config.yaml
model: "class-conditioned image flow-matching model"
targets: ["rule"]
max_precond_dim: 512
Rows from block 2, named by matrix and row number. Rows with one number belong to one neuron. Each number is 128 + 24 x the weight over its row's rms, rounded and kept within 0 to 255. All counts start at 0. Numbers have three digits each. After the name is the row's rms in percent of the matrix's.
# fc1: MLP up (model.blocks.2.mlp.fc1.weight, 1920x320), inputs 162-215
# fc2: MLP down (model.blocks.2.mlp.fc2.weight, 320x1920, transposed), outputs 162-215
fc1.188 106:104133149141133081149129108147123114158149151106158132106093163105139113145151130133157135108104115088121144126139145108127109081131121162143142119145145125154120
fc1.189 119:118122102127150100118128156134150147155108135122108129130118102073159140124106075160126212174105112118132141105071121136106157132113128099134130094173088117109147
fc1.190 110:131129125184131116154167109121145131109144132134119116042104038097096136150128132103118113137146160147109118115105205127088125120063173136131154136152131145127150
fc1.191 101:089121094126119130080075126117128152155123120070120151118113129135122143123108106161126128123175100133141129134168149145133122136143126162137120127185160122122148
fc1.192 102:125145105102123100138094162100084120100171153149146139164121131192144142143145085110112111115086105103148147156154156125169102157121086134115153117109135134124102
fc1.193 103:108125123157140146153119152123131111112104155083151115166155127165124122125081127137135109108059128152110113145142108145149130140167126102118116142119116121145138
fc1.194 110:112151111097148130105087143140120130140178117142122102142135108118088190205169124146115156185125126139113206140153101161151141079115174138129074113102146129113147
fc1.195 098:143113123139110143138132105102152126139122140134106113095086122163115110132133102145114150120103090155160122133135153173114145124140121153113108177125120090133102
fc1.196 094:119113141076156131150114113135155169152145128100173127135147124098153145137156127164167109123171075164150127132152159121137110117118129141157079143145160127109129
fc1.197 108:108120139125053139164119124161080124100207094134144131107133110132118106160139094151132116123132130135108166135162116116134122096127115109079129115106125145132148
fc1.198 120:112102115130072098137117127161110168100148154171156087125170150126126156164172114162117095118221076117123120140171152164116135105123119165106114099104096128100142
fc1.199 102:111114140083160121151086123157132095124143174116159163131103139182148177085112130146148116087088133140113094136121148139107147147091093106151112087114153136125177
fc1.200 089:156103106118116137170135146146132163151092144109129120069132104160168146125138164144132144129118144139139121220137124152079132135129121162141096103098173154127134
fc1.201 100:138113134158138093119131118155113152089170149189078169189119103108151136156097144141135137149146146128122140104106128139134119094118156129130136134117115117122109
fc1.202 101:116154167104107134110146134159155131116159128132134092132164128116153123149132141142113127141137095122098133057141112123118085128122107107164124182106127161135091
fc1.203 096:137129123089127141136146124162161136145094103132154144151098143143162134130135133134162118125174119149139118202140164142142089083112114162134101131123181140169124
fc1.204 103:136140148110100127159119118086120146125107146162126165134115086116107144130125172163102132072119085136122162124107129144123150120127100162148139139131120138102087
fc1.205 098:131140148081189132130155164113107135108139140117134158168191124136159134121132137163138154140130143140128143137143166141119174118167134123140154123100162107160130
fc1.206 109:165155089162145115148093128120139119153117169156131108133136131182119081130121116097150112175156143103150137133142115139170135125139132128108096143125119149158092
fc1.207 091:132125115133121099148156132152111140105085147102147106108078168151131125142118141111158146087188071131195124155157105063127147162147203152105151112141122114124114
fc1.208 094:075129164144140092118106154118103185156127121153126119116073102161152077100140161114046121132143153139133140099152077130144113127118110109137135160169123121130082
fc1.209 103:128116143127123100122101129096141151123121166148131145106134104114157187048144151161125143144111151161115132099163156116090142144129063131149124153108155134135092
fc1.210 096:160150120077164126173065126131135145134070144092155178116139106106124098125133134144133126124115146153139127126146128111168117153154162106129090147099172114116142
fc1.211 095:133122122104147103149135159133129095118099167126182102105123110170121118126146190106129149153129156138153158107111140119139135161115124167147101132120149160150094
fc1.212 095:132128185100110120149086150113136118134137134142100110134164131148119142109084138130129078101115138133111144097137095063132139087141105129147125131107122123092141
fc1.213 118:123120140146122163153155079129125139091123160148108138131125154123120160119140133131125145131185065118119180144160125127094122147164130124126117129157150182119128
fc1.214 109:086132165130120106124169159145135118109142155147159088161129130147064145120121161105114150120148119113110121143135084119160216159102114083142164121149146148136091
fc1.215 084:131127140123095193135142106123123137044151171095146136122131127137133143122091115144102123129129123154126135123126170123115114116165138121125145145128123124146158
fc1.216 092:135134138131154102122120129138135192157127120129142113156169142143142116144143154096108159120153148124106124122113159107178137122113149165135108127130113109114112
fc1.217 084:145113127144111091136091104117152161131115139153125101121124123085140122165117110115128139044126101131152121097162126115134102127148115147126105147107140094102121
fc1.218 089:101120182133102118163128159129144106039139105156122158160116120127114129121137128134119131135129105149107147142059115126157133130129104059119155098139119138119130
fc1.219 093:102156143150163127145112125181130136120136127090138110086136152133104131122131148127143133147171121111141147155140146165127138085130149140120147185140195130131107
fc1.220 097:144118143113161117122130122118144148153106086117147124122109108140094190138065172138146128120107126141127144150094126147115146137166093124140142106124134023104118
fc1.221 110:157147116092099150143145119161145128117136133113103115170140140115130133139159112126151131117123174106137154119123115165142135130127157141162111149152110115146142
fc1.222 094:113150133120086131157111153134117118147127150131119163116152120103100090131148125134120114107132115140082132167107153152136120170161135094107145145108117127117131
fc1.223 120:092145081099119117060136152135142141157133125102108186135129085152140123165124147096111127147118121132096096115166094175124137157070101132167137153157138088121120
fc1.224 101:138085136128153105139113144176159103144109152077080134122099122144226124123088132095107119128139131121149158173111136140128157169144120146119166086086080101111131
fc1.225 091:093115118126135154106179099145109094138131096132141140095162115154137118109141118139118145118115088132156148088144099159178150121128168156100110103090122152130151
fc1.226 106:113104136188160082185125160100145118130134142117119114100141118154138122142162141118160132145158090118100103145111118148106144132154134108156112095133139128120127
fc1.227 100:136125113133112115108139172136155138095112119162145141129115136163148102148115151097168124124111083094144157148111134104074136094137130085085132137086130119159095
fc1.228 080:129124171093137120155152155121200145093103138128137124123112120134108130108073138208163122139122135103074078132108126151102161109126116155123125195167116104120133
fc1.229 103:112109127108113130110111131129153128142099110111112129143112169107152140133172138148147112163134124132131147127111115151134160180102125109054115118107136153105111
fc1.230 115:073130113123174093139142120143135131141123114151119142144168154155133120074137119137106150120119127142131062161142110136160105179128117117108129138118140131108116
fc1.231 091:149165143157162095104160192170137143226102121113129154164130146113111126143119122104125148156107130156131065111108135117143139118134156132121211108107131117137126
fc1.232 086:118128119102126132168103167114102113124124155165124129108109127150130145155147102142133105122102140120195142149134152146130099112135119125121155112101120127147133
fc1.233 098:103117135150138117121131094109109124111137175132118144160123090111106165141143147113161148091115107133136132168126134144105146163073118138123147110111155152108112
fc1.234 100:115140133148125137114138095130152095148162149138144111149125152139131140079113123150135149158108126133140140167169130121118165125131155135147129106141158143138128
fc1.235 116:168140082124159173169168108118124116106119133118154176103134119096076130150128116131119159129109134148136122177113135089099100124136180122123095073134158147102128
fc1.236 101:178123110149097138128115107120121138125134104152134083128175108106164107143119109133144127085087099126141129088161118104168120161122112118110143083168132064128130
fc1.237 094:106141129120113158099147117134152098105121126127093112150121130106118100107133080124123099138101156156090133106152123141123143132139117098065098123115135107116227
fc1.238 104:140154116142129172109111161072130149145094093151157119165153103145083128143145153178107145123146073111164160155119156150162112103139156132086089120110163120135121
fc1.239 081:114169134152128106122087112148113131052165072129144130107107116156177066136090156116129129124131110141136140136177121114152120121142131124140129100126101142105146
fc1.240 086:116132138133131158106118142105145179137114166152165142099099148129093115098143118164132170139150109099092131140126106119173159111164134143132135117136118129127168
fc1.241 099:101130088128120130117145113116120157125131150119127123155114151129127083135139130117130095088133137162107114122136117105138112129055144094125171151158107145127101
fc1.242 090:143133101117135127117131143108165113121139122121143101142115078107139158147152135122113126136195167082149153143088125082156124128152137167152157133099104115102148
fc1.243 094:148150148147125154119135079131095164134138147157082165124110050155155101149179131196151127162136138093110158111159082135148114108127154149130154142109068113146135
fc1.244 101:130141109097107123075120108172094114136128155121132139160106147180119126160163125127131157134135109121195138133083163164103083118172139142128148102126177129112117
fc1.245 098:118159137108116088139121128146114133148082138121122145125093151110138165167134100070144106148121134106141163046132151115135131120104109158195130153103097124117117
fc1.246 085:121166129110138072138112185125122145226105136110158136125127140108108157116158128138128143141139117117128129120164168110150153144096101120117199125117132125139128
fc1.247 089:133146169116109157136212174160148112161129098128110130164126076155103094133146173101154121120182131152120103145122140099141118137146130108148141118114097153126107
fc1.248 097:149167175093143108130127114136118147123104143125103115138138158126115125158185117125141145174141139143127117164145141125090112073110117106107124135125138140152136
fc1.249 078:154146139117159188144128087088128146110122162090128132183117124139129140130143096131146124158151108138109145126131183106114104098123128139151138123102129139093136
fc1.250 098:131141104143155125078121094110119161078129126130183097091170140116079148161185125147146150138128160158100164133108143112140093113114105117142126149102111166066120
fc1.251 091:119103120115133127132150096127102133079142122127128148127128102135105112121156152115129160149121159127133135178156144146133104125114125145116128155055147153120109
fc1.252 087:110152101138129142138131154107134078103141114134125138073102146098133144098152126135129147137118101084104108105125131153133176085159147129126139143113150116116128
fc1.253 112:122087122088113112112124106147141111106145109138120133129127153135122162190148097146129120107152128105119122094168161126144121099102136091151144112128131128134124
fc1.254 099:115111107115129139142150129143072088112113146124107106150133109158121138124101177093161141182127180131134141149185117076125152155118149117125134119085168142133134
fc1.255 101:160137115152109143118126131147138134151132107080146153111132125106113156145118123140153135158103078155142110090098138121123139102121105144149128131139124144119113
fc1.256 086:145130135142112103090128115159139155100110158136118115126168150118139115094155128145108131164125132128151104080163127146151119120138143116122131137078155127094143
fc1.257 081:127109122137087125103139154092157123135108147133111158104141144131146126101166134101129125155144143157097141121109165115087120108168115154072132118107154131119143
fc1.258 091:109107120140138176122128131107134085127104097097118140150118105095094152111145141118123100154106134119110113164117114176121134133100138142131180105171150133134089
fc1.259 117:134149128146146109152145081156114093156102153109129157154149103101170146136102158142083122126147151128141130177135097194152084114139121140127144169161132133141063
fc1.260 107:133142110105109125183139127117112120095174132107124116118145102098124086136071128116101134167122146146140072127097136113140094133141120158143177131127124137114129
fc1.261 091:119109132135107141120139140076131155119117161084111140108106135117148092144121154131097116128106121099176116167134145124136163113175106119134129139139093136062100
fc1.262 106:138144111131119157140082129121144181115120077144127066155134110126100113171119122162133123127189136142144166158104135086138142129142099128125137180130108093125093
fc1.263 091:092132151128091112140151128124140144141135123082079169134186140116125141157120126186129133098171107148150139132156175114103111130151132136132125154149154129058141
fc1.264 098:145142113102118120101108094166173142115172137081150084110168110118170124108116108195175118147146123081164113123124147138147116163131108148133115119119107169128147
fc1.265 111:113164155184128070159126101088132137109103202158085112102155105122144139144172119111109158121121207086121092103099129122108135116111133136000111138107112106130116
fc1.266 089:168113155160118157112105157130125108127086127133125134153150166113157119135171172093125192168137105172137091064151097113129105149188138163112106101192137093113149
fc1.267 097:106131128093144129156161117101100113144141140123118181134160142155127110118122139155128097132126104131146126169138094084150121147148123132140085121164085130099170
fc1.268 123:111126110126149131131168140128166135123157101105119139116113099115117124134103084089131143123159126118169159122108150174117143148119112082149160111106164124125132
fc1.269 101:098106129121094153129154120128131136135147113122106147116146130146128172113068113099123150159108189140154115145124108125158140163134104142107150139141117113139130
fc1.270 093:152147104138158110115114123129121137182170139086084126074157157161132064152132162133125130113147148127124132118121139129103122112095122125138115105153107142155144
fc1.271 088:117156114176140123130116084126102125142154063111110157068131114124132111115120144111141140119139147122092160103135103105118116152120119155117122127108138116153182
fc1.272 102:154128114176111131104072182144150103128120101102143188122124119124140143121153126115117147119114119118141124121128128150112103122091097125109120104121185127129142
fc1.273 094:146129139155158104126141145102123149121108123130143116151128185130147138145134116108119152097119111153167111119101165098118090157091100166102114141147150086120146
fc1.274 110:141153124160146133175123141156119154127111104128134115132122137077116129143153124117147152109130126139121161095116191160140088086106139110141089101170153116131169
fc1.275 102:106120148109128146143117123094159102090169131120106147100159137144159109121105113118124087168176105103129104156149130153110112131151165142136141125139103104135146
fc1.276 103:114156133085126126106102133095161124139118079126130107203202123116122103137082144156101127112156146137137121088167149087136142132150123111088120138137178124116116
fc1.277 103:115110135146113141135073112160115093148081120095157108118125132168098089141129131119139094103157125108105107135149131098117114121127172127096123163099128143151133
fc1.278 087:135155134123129123150129124133130123141100114145101162128145218144143151130150104136125111135147137116154137152187153161187157123126136148130135144097132142122122
fc1.279 081:151129171124107180159087144090076139174126159163136146126112125103103188147125136115141123142154129141136167090116107140129130127147102133125150092119143150132096
fc1.280 102:099121127155167118131134116103103123120072085103168134139112164078148132128150130153121194123134132105133137127136151109167112117143127143156095119176154152116185
fc1.281 085:140119139151129145131131143125114134091151125142169129141153111100122132117164144077129092139122119132126126142150159152083140150132104147086139135133151110134127
fc1.282 121:058086156120120120119170091134093193145139121127185126125144156102124125134143133135147099098184144084081137135138134070137128108131150118097123139122134154134105
fc1.283 087:132093149121121208130122108112113160092139114107124126141119086140115141140119124122109120147122146133084140163117107126127147115123111113107123159133130147139143
fc1.284 108:137178109114112099114136140125129157140091103128160140193106145119149146154144107112152125173143139095136157116158138124152112109115141180169133148103105110138118
fc1.285 110:133120116147155140159116099169145133095154143146158159124147137105166093136158108137102106120130130144137129089143119117099121100114165090105108130185104137151113
fc1.286 106:090112120146114090123143112164144102137146162113144128151210140139030144123090100123080148084109113104107114104104107164119147132119156151146115145154171148117148
fc1.287 079:106127146110126101144106139080179113148136146141154135121161151130136098120126142141133128097151140116133132097135161129116134159104138121121102128159177137108089
fc1.288 094:147145098137131141138075134090124083099124190142113138132142122120121121117120121133143129149131141113099126112136145193100143129140109135144109079093095126172119
fc1.289 099:076118184143128185101126135099111153178160122136100123118124159109103164118084147095133099078105150129146130084160157112169148119150109143113115128109108152114134
fc1.290 102:113077107113110122127152130078110116138135090154116164115169132135105146167138146125102074106149116151138116144150181107152114128128132142148114159107147123137086
fc1.291 102:053148139090103132122111128120134109100121148092109131118110138128125154169156188123149110126131164128064103150146135122105100122223147098125128137089134133112134
fc1.292 113:121121185114128150103120123154123084145146108111114155144172140096137132135110097122130152132141105126131136122118155095122133125127116131140147124176111107144078
fc1.293 085:146113120101129151127120143129121118099140176137080155125113099142122140124133110128124180155142135113056111100089159137151149129120151151111119129096141127107156
fc1.294 113:079076149092143107114075138181116112161136123122167130155133125148127141122137119123110115165142152106149163115129114049101135131115179076147167137118128097127163
fc1.295 122:066161113109118165145122112095137121121124121105144137148137083157106127107095134180098089107128150125149110099205074159142176147147121137104132079127146122153147
fc1.296 115:098129068176101118108127138151143129092129144151145124122137129130137122145114122103099134158113098119176090128122071156117128130149145176153134145142128149149134
fc1.297 098:129126111104123180106048115168125140110112122137143110098140121145136135108119138077096126104131155123107113129100115088166136145128137069119151129114167105099121
fc1.298 108:173120127167128129109130114122142140128140149151151124153093138141089101127176134116109123147080195100114146153110116119138120142151136105139110129077163129116100
fc1.299 100:131138120111114167155118100125120110134162164151128138118113086106100100138164111155116103148193119120113084121105133136136088160139107147132121150160142095133157
fc1.300 086:123161079103114105121145115152110115110125155126121112106112154110149143143146143162152128107108159083104169104113153131145106119116153111119125122098154110133138
fc2.188 105:129136126123129136170127104157107115148153125152137139143102120118133111120142076133138099139143096135111133141110152072116153133110125111133135119128134177096137
fc2.189 122:114153132110136096093120143178137127122122093121138147105144145135124135115141121147138064153110157155119128097100173139126104106123121133125127151149138161168121
fc2.190 140:149155131115137129137127104144153143144126086147099134123134149142127135138116131108172094098148115123116134099165065104103152135094138137146144108097148117142119
fc2.191 106:150064110151128125127096111114134136117125142057099140073138109094130140131153140088092157137119131157111145118064123098148090138120151124162118115120137121162102
fc2.192 100:127169133041154097063101137138150098143138156105129086105096180102125157107111142075118116130135122076140095132149085159145162147101169146114139144122111159141122
fc2.193 109:116164144137167146110184092110098132132088170136131147132140155141086094132140117145132129133197119102100129118143102126123151158124096131161160131151083138147145
fc2.194 099:089151159138134061142131137154104124144110185096120137068147093126116138114179132107161088147139122145141110104179097096145113134124148116143093123158127142126119
fc2.195 078:149175147124162083120113118094134185135085122169129115135129112149148091088036168109134106088146110116139119127104073129152129117154114085153153141115108182140141
fc2.196 091:104087118127101117114116128168117153135145164138117108109122115155098114103119109092112195136165128136117124083113106098121115133121119118140084139139158176089117
fc2.197 118:104147148148112133145142103128124120129180123107162114106109149120163123174120112098147136093127128122148164118111113094126121119141155127134122130127075132126121
fc2.198 130:125162112122150096090093144109121195120126148122093124145149128101086149148096151087127135112133163092074078074087150149133098121143096113110077128161130124160126
fc2.199 115:107153094094147167099136112102154139140143101146141103156136170123160143151094120111173125108148121118120157137155111116161133144093144124156120127094104144129154
fc2.200 080:167150109104117113075142144133118114130143168116134096076144126135138129117102133141137160125118160100139164078191143142141150107113165129140189118126130089103127
fc2.201 096:161098111101127115115134122168118151111159105111132114090120101138064091105146121098099179159156105119148102112129132112134110116119118115111144127159097079135144
fc2.202 084:092139109140165140144146165121144150122170131110123107123114153140150148149137132153146095090126125114133150240134112144174111173145147115077128119087144070157148
fc2.203 083:137136130141100141125124135145122145110139106113118131127137148131158139131142159161144113140103106145150122073138170133103129113151120118143204131120114122153106
fc2.204 094:140117136126138154074093126101150132166147107102125110091165103064115147108138097141133108147078139123120132115120133109123099147102151115125084117108107129126138
fc2.205 094:100144138121122132100088129144125136139105142181067118148114157156170098128148077149156141112097131106138114145080141133115082125136156132100076120142114139152124
fc2.206 105:153071090130110153128102103165120165155152111134124099134071076128108114122142123134123156146151132163151098095102096121131118142178149159087122171114168151133145
fc2.207 098:115135089149118114139130136126138133132119100151108103140166135127145145104142082150169130108130115110120135115160129085191142142161101036131131124131144128146115
fc2.208 093:092152150130111109138141140112148104094151135125151130148156098137125134131138122120043123141114212061127140124135135119152098159130080124107124203108120160136133
fc2.209 105:099152147125117137111129106120122148118145158109170066099109157131126139220094114084123171141127137126123100127124141135076144111102162100129133149123140123114106
fc2.210 093:125161109132104130136112107108145147138154108132134116123115144120123086115145151158191149161111126119130154093165141159111127165154121100158131109106120144126062
fc2.211 082:099106108134157142138167117152133150144105126134137113123103154141139089105139143156135225129125138135108085038127165180203149113133046135155112140100109131139160
fc2.212 094:120108108113127087145129130084137153147152104118156138102099133146119109151156090151174110097129121101100081149124142183167158121126120134122158152124153125093120
fc2.213 118:099117145071107149114116136114134154139133191122102157118108141128106126099108121163115086115185146137129096079108178135123126095179101147154063123149122141157132
fc2.214 132:155083114122117155118129158146131166112102143105095158117144141123146158120091160148175116104122149122168111117124158140173140124145185107202169163180129121128147
fc2.215 126:124134133146107118110108111122122135108126166174154118125128140126150149132146099150036136108142179041125139119131181147122102153103112146125118245156140129137141
fc2.216 080:127164113102124121101070128100113152125124131145069126122139087119148135129114145132099143112123144150114138128127115145123145148124069148146155126132136121098160
fc2.217 088:113115158111142117068165124122101164128141128089111130136117138108134074087100147095119149054107136109140098148133111150167121096106127118121121172148123128123164
fc2.218 125:131137116106139112116137122139126130106138138125158106160143108152116094165140146156109139174150158110117080131112103125126191161137160166112090112111154180133119
fc2.219 079:133088136095092160091109144207146117134158159137160108181170164129162100118112084094113124143086160133128151107106125092135123106110109126168080122102116162097163
fc2.220 101:133120111075157101118116085106136148117127136118079143144129154138123091111179157107074086109112149142122155103076152156111101143083120138119130158131178102156134
fc2.221 106:134127120142107117139147123122116147130134200091117106174130093163114167130171102108085143126125133091139140118125181081128110106121101117169116103121167134123116
fc2.222 089:118120187093153122066156111127136097132133141145123130110110119142127147158117160134138119143118172126063150126105121106155113118126127252145110141123148129107127
fc2.223 116:115160119165155149118123121150155176101109139115126117111144138109079122128134109097187125081105131131140112123103151155133148117070153129214134123121143111182169
fc2.224 084:143150127086147091136110130134098148124141108167090153101178143209193134130125128110130132116125126131149159123131175091095136078127185126144093135141184120120123
fc2.225 089:145139135114115106152131118141118162135133142111157134076099141142121102126168134149113181109149145125144128161159115115141116134141092102137152116138124094130123
fc2.226 111:098119139119134108148127136117131158127133137080101131112127160118151093108106144112092092125098123121118087106161148111087130134190123128117139123063144150095137
fc2.227 091:178096119124111137061120141094128118122159127122131086139193160097164163102130137134144177125122140116147139118158147100113124163133155157116150094113108127101145
fc2.228 092:127107140115137140149121128099118117146137144109106136140125166100123110090103101089201140152118159128079123157106120059110147110181091121121129160109146143145153
fc2.229 085:145117117112092130168121145142139119132146158119169115142113085138119153108155130064126110126123121164113190146127095119142136126136153121107143117160127099133130
fc2.230 124:186095144092144095088117133074147133133129100137171136107108186155116132124107125124139123118147146126141119139124099120118157092134104141106130124113149150124144
fc2.231 094:127077098136180149147103090131106132129128093115153095150144128131130140088151147172130119148094130080127054148065105155096097132117114108150112138152101164122133
fc2.232 099:148130091104170128125108119181155142114135146084094135129125118155142110085117153108132103107137133163164162109141158123135127133117148110145135105132171132151150
fc2.233 076:124142133130133175142134158128145159101119121139178115157147142075122153147070116096133161100109125094108150050124138153105135125134138120135119113093144147112133
fc2.234 106:145108129118151130108158130135188127135139144116101158140141085141118127105155138118109097144115115131146144115158119093146127123129106099145133102155130109117126
fc2.235 121:099169129124110126186130119143106133115127113140137095126142122115128131110121089154152137141124107166119175197111132122097156127167162134149145187109140098127127
fc2.236 094:078107143120126152082144098130116115128139130089144088097100135136126096124123177139096153128113124167141188135153082095106147111160094171137124110150119098110100
fc2.237 110:126107093141119132142109118126145040138164187113124082143159107138118128093179116130161083114140095116149163124129103083114107136123159108133123160113116176142040
fc2.238 100:101161146166121091119146197167120111134132132122085141098137131095126098134139097134131103110098101130119169138113094104140115178116143116081098117180140142144165
fc2.239 116:118135144146126176129177149131066127121142103147133122131144135129125121122146152136132136119150108112135144133133116091146174182109125164119133050110109136095134
fc2.240 081:133131114101126128132156104165148095125107128104131104061126147141048154140145126160160135170108115137136117147143151120093137128119116140130173088171164153146141
fc2.241 111:146084154151137115115134167125137140128109145110140114128133160127153093073151139098102153110121120130137103093131108106138171123124132124198120120207129101141204
fc2.242 099:148111128122172121093162124145176131138164125109107075131141136133157124094156099161131143119097127150089202193110142118114106122142169140136102104137158139164135
fc2.243 113:146114125129133133129116192136119093114120147094115120139147156146129171129080111096121113149149114119120139124115113119113135128129126112152116155157145150132125
fc2.244 124:123148143147134146091115159120128093111128080132126124101082143108101152121158078152150153116124141082087181127140184107139135118135105150030129114134140110177167
fc2.245 096:152109135160143182170123082161101143137140111109156116139122088132062126101110131126137153117092119106114183178129127136090119137182134142136127140111148117114143
fc2.246 117:100122091131137146159150105115105103176135131130181120169087145131112118090109172121132137132118164130142104126121153127132156118127132129143097123131115120151127
fc2.247 074:164142117168149122134074111130143128131124144136124109119138171164089166127108077165165092145102124097102103125096160129180120121100102118109121122130165127111117
fc2.248 092:106079139161147136112121127139110141116114158123126149117108127147130138124160144133131126128088122152110138138131175125088134152135122156154196137090137112160158
fc2.249 108:165137105147167122113104147153116172115115176143164127147161138131128134111119144109188111174125165092135148125112151152149087137137131144108132132109120133109142
fc2.250 095:122089125151116144150136132150135154125160111091163092103106128114076132086086084177113149124146119129141136178107108153118104139163115115110126117129170186155158
fc2.251 079:132144079161096179135099137124098099119120107116107116126085167134116159122112102150143147111115147131149156136166129110132101154137117123153138156145126125081125
fc2.252 071:106124230115088109140113114116110188120156133140100131077177118111118113175142124122155114152135179126133104144103109121129167120132122114126116131131117106129107
fc2.253 090:105119120136135142153113107080108114132090140133163135092110114137120134108116110136084166176130098107078144165113143163133107118119101128095163078161101128103140
fc2.254 096:109156094091134118101147098139141131134112129136120081164114115127108119145129136171107177113131144096125114104130108179164125123148146109119080157143110127135135
fc2.255 114:149097162129118152141142165116139150127139133129101138159122086077120128117142088129148135119109166115143114117155109142115131136144147126092140119134175144150118
fc2.256 076:124128179175072167174148116106149089119119144126116118116087104157124137158127101117121120148119219144132093152146138147105110156137093168129133137140115103107146
fc2.257 190:137116123117073144105115137176102123124146131139125139143133133142141128151095134145144114129121106116110116122108184149125149150120173154141141135116085113126138
fc2.258 084:136177125123134126142134154124162199105130127142123120115151168143115134127112152138122127147151104142096112070117086130117150125136098091124117115156080127143140
fc2.259 100:154138114101145117140139099081086144118120108123145167140157137128132127113142128127107116102113159130127144115112160135166137104108126140157109134108158137118138
fc2.260 108:104165140172150155109122137105136143117088096138140122065175123124114151144028166081127170092124148120099094148143160140121161130153105138165089097145115111131116
fc2.261 109:141117109137146126108147101094130114119128149164125119115108108166159168121167138168120109121145093170184157123151134115109158155151134068095131131179139138065113
fc2.262 092:107143119150143174119130155147103130105141098081149127109115129152114158095143128132122113077113113106144110110117172138133091124140096124136130162097164113110129
fc2.263 099:152169118111135122121135089112131150127101116175103132199081132140110079133149144113171130132059152118096121157151115164120150133138147129151149146066155110094128
fc2.264 079:123170110149143119129144095131159094143113152119154158114155147086104164187159095113149091146145130129163096112112121145093113113121157137132092133103108103119146
fc2.265 130:124159136137163109102120060140115135132108143106133113134128126179129082125101147121130133149128111128164153118157127153120077151166157121136114146122134143121147
fc2.266 075:143102113134094139138113098122157151117123109144093131134131115134142129133082083144156133122100093089110086141121086100106116103085109169144160120093109112108101
fc2.267 092:138113117112131102144112136082130137123146117139128103120116086107112101127099139137159122115104111120091114127120104128110102162159150179140119131125129104132117
fc2.268 139:140109125128108159141093109144129101132116138107112151141104111167141113122103161140135051128148138132095115098159108170139077136131076147124096126142112124126106
fc2.269 088:101125127126114123156144133163134123140111130177144095120154172118126106096145119177151139132154098124178125129124107158124120106111176150133116118129119174129146
fc2.270 079:212149121121197146138120127125138114132102107138111142086118095122153128135154121125145119118117119131175084130110138112113103166161156135145107146097081134161132
fc2.271 093:126114059155095124135161110149120113118129210097139153145108136100117133127133129089142123120174215129129155143136141119190117123133081102138105160139147145132173
fc2.272 100:105147131056126100154091119099129118111124155044119103122117155175111134102118128165157119130094128117105134105108097137061140129125087156131080167100147147161127
fc2.273 098:134135132170114145144098109108101141116102122105082112115152131114143134126130110116112175071168134137150131135087164164162114116068121140092074133128105099122178
fc2.274 113:095104119072116089081103134130123174127124141124155096116065156144133100121117142093135153134122149119105091137052099146166170107125150124150087047076118124129134
fc2.275 079:108137132114142111146142125132127119124082108163122113056119147074118137125115161078143130149114150106113135126126119115134098142109119129170065130137138096122161
fc2.276 101:157185125100107090143146159141143131125146129150088116072132119151097110083119124126138123127184116114132123132126154140162162116111135110100114097115075114125108
fc2.277 105:108143124148134111104131168110142126123125135110135123128138094168110134097154074158141124155138098104115147134134161109137108116161154157098104140168123103158106
fc2.278 076:128106134132118129127138122134121111118099110138105113122123017121119126134108152109110101131115132147145140136173137099131139124145145151134114121172141163154129
fc2.279 109:090116135122136103136128105137149155142145133092125131135131120137128083061084100142091137123120151180139202122092110112117081112128148129135121013145133148123114
fc2.280 089:167122143112156154127153073118138074121124116144143075078167121159107177127126157153118130122100153119145138129121119144162132106143108141147164104122115123113069
fc2.281 082:098141126092130111120131138139123120115159113107164119124159158080122158125107128147112130110125155139132122108142138127152153103106110141155132125151137129118149
fc2.282 122:126133099159124145114127175125096129126132167118091126080152105145089131138124133129169127172140150104157106066133188101131079085159096143121104133145097180126166
fc2.283 114:139150173168111103121136139182106096113123149119134156125120116122120107107138101153074114175141166070108152114130132124155141138154145098129119163122125133122136
fc2.284 090:150139127162141176164106107132156123142120157101139118137102103154122136125131133130156115136147168106151103199113068165100124164127108117105116119116118127128115
fc2.285 104:096119129077137112115119124105122151167143126092161110111120161160121106134103127094128150120130123093106117103080095141132117120087186142158123089143123114100109
fc2.286 104:123103148121152134095104130121140153127141130090131143107119115091070118112112144161145096099138123121109148125115104100173154108117157147176129134106125121171125
fc2.287 105:123107136117128162089131129088139182123109144106113120113118106132123129077094120089140134071111134152109096141150152127142155085119127119128124204129139079101111
fc2.288 100:179148079158165133132138148148147155148144147129159174136139106182114145136112172082081114103145055119091109132151140079102109146102152093192145112117126123111204
fc2.289 108:115089121105124138130096130130101128142182120157145162151168115081105111116110143102101151122116147136144173137163111148125144125128140114113121147143099134128117
fc2.290 108:125147140124124125156134153164156100142114166135127113118165140123039128104129140121105121132126127120156139132088113132138112103135082138134110135128108139103158
fc2.291 109:132142099095155135090175161133160074136118150147149118140150184128126122151129138131150086193098150128082150114152094105132140105112150114154098118118108136096196
fc2.292 080:082151106119183147132103115126132140118117129158144168101144121151123102141111114106118120120123164101142109143129159104133087125169139142112123094168100111118112
fc2.293 072:123133187121104114112107105128126095122110145097134096111113130122160109187158148127115119140107150114084118119093131127129124178114148077148146178136121095098151
fc2.294 120:171132130122091138120117149161108157140141156131168112064115120121145133103108131092108114100171120102188085117151122143121069140135143127093119134143101098109092
fc2.295 121:187098158114141135096116136121132153117147152140097201154161114127150150090120128140129110170139107123140133148121201135139137139097139116127151115115167121132117
fc2.296 124:146130094083134137139122115176128157136121153135146114164110143135110126106134118095128114155120145144105114148140120117183184128115136142155153137186143125106115
fc2.297 093:138120139129095117100178152091130156141145122143140156124130118126178134142149151143109070118118115145115117092108137153116123150125061145153120098077110166092132
fc2.298 116:126118105103118094144170148115103178156134135110112099139146120146143107112097128154127118146144133160090083093124094076081170126159083148131130138080103136138144
fc2.299 088:123139112147121096071084118156106131129131178160090128149128122153084144136131189094126108132145179122160148100133119163145121126165136139112120119074125141118074
fc2.300 075:106098135102071149122098133143159094130103146135131168122158110133146123139122129112136106118138149167120164130123153110107154149187123108117127116137103175118123